{
  "model": "image deblurring model",
  "dataset": "larger renderings of crowded toy scenes",
  "train_examples": 45211,
  "image_size": 48,
  "crop_scale_min": 1,
  "horizontal_flip": false,
  "rotation_deg": 5,
  "task": "deblurring",
  "loss": "charbonnier",
  "arch": "unet",
  "norm": "batchnorm",
  "hidden_act": "silu",
  "pixel_unshuffle": 2,
  "widths": [64, 128, 256, 256],
  "blocks_per_level": 1,
  "block": "basic",
  "dropout": 0.05,
  "attention": false,
  "upsampling": "nearest_conv",
  "init": "small_normal",
  "residual_init": "none",
  "optimizer": "soap",
  "beta2": 0.99,
  "learning_rate": 0.0029,
  "beta1": 0.95,
  "shampoo_beta": 0.99,
  "eps": 1e-08,
  "precondition_frequency": 32,
  "max_precond_dim": 1536,
  "merge_dims": false,
  "one_sided": true,
  "adamw_lr_other_params": 0.0011,
  "max_grad_norm": 5.0,
  "max_steps": 23600,
  "batch_size": 128,
  "epochs": 66.8,
  "lr_schedule": "wsd",
  "decay_fraction": 0.3,
  "final_lr_fraction": 0,
  "warmup_steps": 1180,
  "weight_decay": 0.07,
  "adamw_weight_decay_other_params": 0
}
Rows from block 4 of a small image deblurring model, named by matrix and row number. Rows with one number belong to one channel. Each number is 128 + 24 x the weight over its row's rms, rounded and kept within 0 to 255. All counts start at 0. Numbers have three digits each.
After each channel's rows are labels from the 100 images, of 14976, where the channel reaches its highest value: "patch colour" is the nearest of a few named colours to the mean colour under the peak; "place" is the part of the image that holds the peak. Only what is clearly more common there than usual is listed. The data: larger renderings of crowded toy scenes.
# convs0: first 3x3 conv (model.mid.1.convs.0.weight, 256x256x3x3, each kernel summed), inputs 104-155
# convs1: second 3x3 conv (model.mid.1.convs.1.weight, 256x256x3x3, transposed, each kernel summed), outputs 104-155

convs0.248:155130160163132168133120145140161128151122105136114106128129147100125191116102134160210127166159095144122089124146082150121094170115121130082140130140129137
convs1.248:089147150139089130104174127113140122096147112143094170131175127122111116122119138118147124122159113152097128087142130108116160117132120134046103120115073117
patch colour: black
place: middle right

convs0.234:141131186206142130136122081103136112137125127173103115136150120102118141106127124132114108126143130116130124143131175133129122106123092109112151145114150151
convs1.234:082160158148093122090162141129122112087134124136085161114177148121101098119129132110132120113165114151093127108120140102117161122129109139057095115125069116
patch colour: black
place: centre

convs0.101:137127121153132179151092055132152120092104125161128087145130135087132145137146142128100129079113111132131113118151136170128136163129102146139144119135130122
convs1.101:093143161154104109086162130123121112108134110155085157121178131104113096088107132129141120108156098144094124098123122110114165115117133144066105112111084129
patch colour: black
place: bottom right

convs0.93:116096066120117120147109126150136105147107138114119117112123138090166118109125114126116124120097091120110133116138100130115118123118112103124106141112129103
convs1.93:091151170148126133140179132134151143089156120130129158115188150105106099171129148107135132100157138170080155118152128125126169119133114124077151145122068127
patch colour: black
place: bottom centre; top right

convs0.225:129117154142132150094138089116153147127147132118126130132137114107132121110157116115161132122139125125103095137150091174141132149166114103110170140132123153
convs1.225:088135144144097137104144119123117112107119106122086153123151113127113091097105131129136126108168105136097128084105130098108151117125126138082107119118110113
patch colour: black
place: bottom right

convs0.181:122097079092114170150110170107119123141092119141127150101140164114139167156086135156137144113096114122137147102136081137112120123143162152148107093129089097
convs1.181:072128158184125122132151135113152126091168124158136133121155128101102069197108151100122122107131134143063140124160108136147143148131136098104138124112084131
patch colour: brown
place: top centre

convs0.164:143135158230157140147151135138114136114121149092128112139157139132148115099142148119134145125141143146123147159131122157144141121131131131134147106139184140
convs1.164:087161162148106125094166137126124115097147125143095157113182146113110099130127133111129116110165121159089129100126128102121157124134114137057104113117069115
patch colour: black
place: centre

convs0.76:129136174194139127139131140108142142125134145127130138139130129146123134116148139130121142131111146127133108141150118171139130144136154141145144131141171128
convs1.76:085154151157100117090157137132119115091144127151098157118176152117118088118123141123134130114176120155086127113127130104124158129126118133070104121116076125
patch colour: black
place: bottom centre; bottom left

convs0.203:142132140160131142107096130126131121123135093077117116168105111102125130074115084094106091128149080132125123120092057135122108097114098142127124133116140139
convs1.203:085151160150102129111169137118134105094144120136097157109180135128108106130128142107129122101161116152082135099123135103105168111125115151047103116120089107
patch colour: black
place: centre

convs0.140:129085102087093148111107144135141113122114126142157140104119155126169182165099145113134126129084136149124158141143089108109114109124122094112098134097092105
convs1.140:077158164166130118115168145117145140077142128146134154123159145094110087172128142102117124104132131153083129121139107143133166122133131119089148132100087132
patch colour: black
place: top centre; centre

convs0.149:122176130126157141118150095110140137125151153107137130119139133141072146119155111135137138116106126143142083148134117151148134160127153177181148126131149128
convs1.149:093150148151114126097156139121127117106150133149101161102182148127102100147130115118141113098165136176099132106127122106120134131121109139059104104118070110
patch colour: black
place: middle right

convs0.159:118112124090105156124100151096118134122102110130106144145134148138152137146121117157124122119099082125113120098129073123093106082135125120122099133100111092
convs1.159:092132145168130147143174143109149126088165113151134142103167123103111098190116145101117121090145136155053145119162107136133148139145124114074142140115093120
patch colour: brown
place: centre

convs0.5:102111141169141111133142092106117138090145141117130102155155124114116111109164121123136106139096122175112106140139137143148079104155119104096150174131137139
convs1.5:100165149144106129094150129132114113099133100141086148120162133107118090081104136140130125113168099140090109103122129114109171111102141138081105129107091119
patch colour: black
place: bottom right

convs0.91:144115146199137140125108099089115147136106143117115110136156142099137117111175115123091141115132119145113111154147125161154137124144107120128169148117135160
convs1.91:072134155160093113086166125128130118100151123159102160135163141108108098099090128129140121115161105140100131106141109107133161123117139144087116115094060129
patch colour: black
place: bottom centre

convs0.250:117132172177135096135118097111130128119140133083116136121149125133113146108142127114126125123075102143096115128130103150123107118138117104113159128101143154
convs1.250:085152167154115128098159116124128117104146121156098168110173138127113101104098129124135114104178116160085127099137115105129151135122122134073118105100074113
patch colour: black
place: bottom centre

convs0.33:116137184178147152157177151142141120121107142102140126117165119123127134083115100146102117149163150137125139149117088175095131156131120124133165131125121170
convs1.33:076150154144103128101175132122131104104155120144092163117182142128116114128116138111130117110163114159094127105140132101104160121123116138050104116114075111
patch colour: black
place: centre

convs0.19:129121137105099133099130102089124077095144056128076132137151118135112123107101119097131116104132083162103116090140135107110135076092097117110095170110140077
convs1.19:068145162157107145111156130107133132092170114160091163117170135121094111118125137117125105101157129167081144103143098102122143129115114126068116123098069107
patch colour: black
place: bottom right; middle left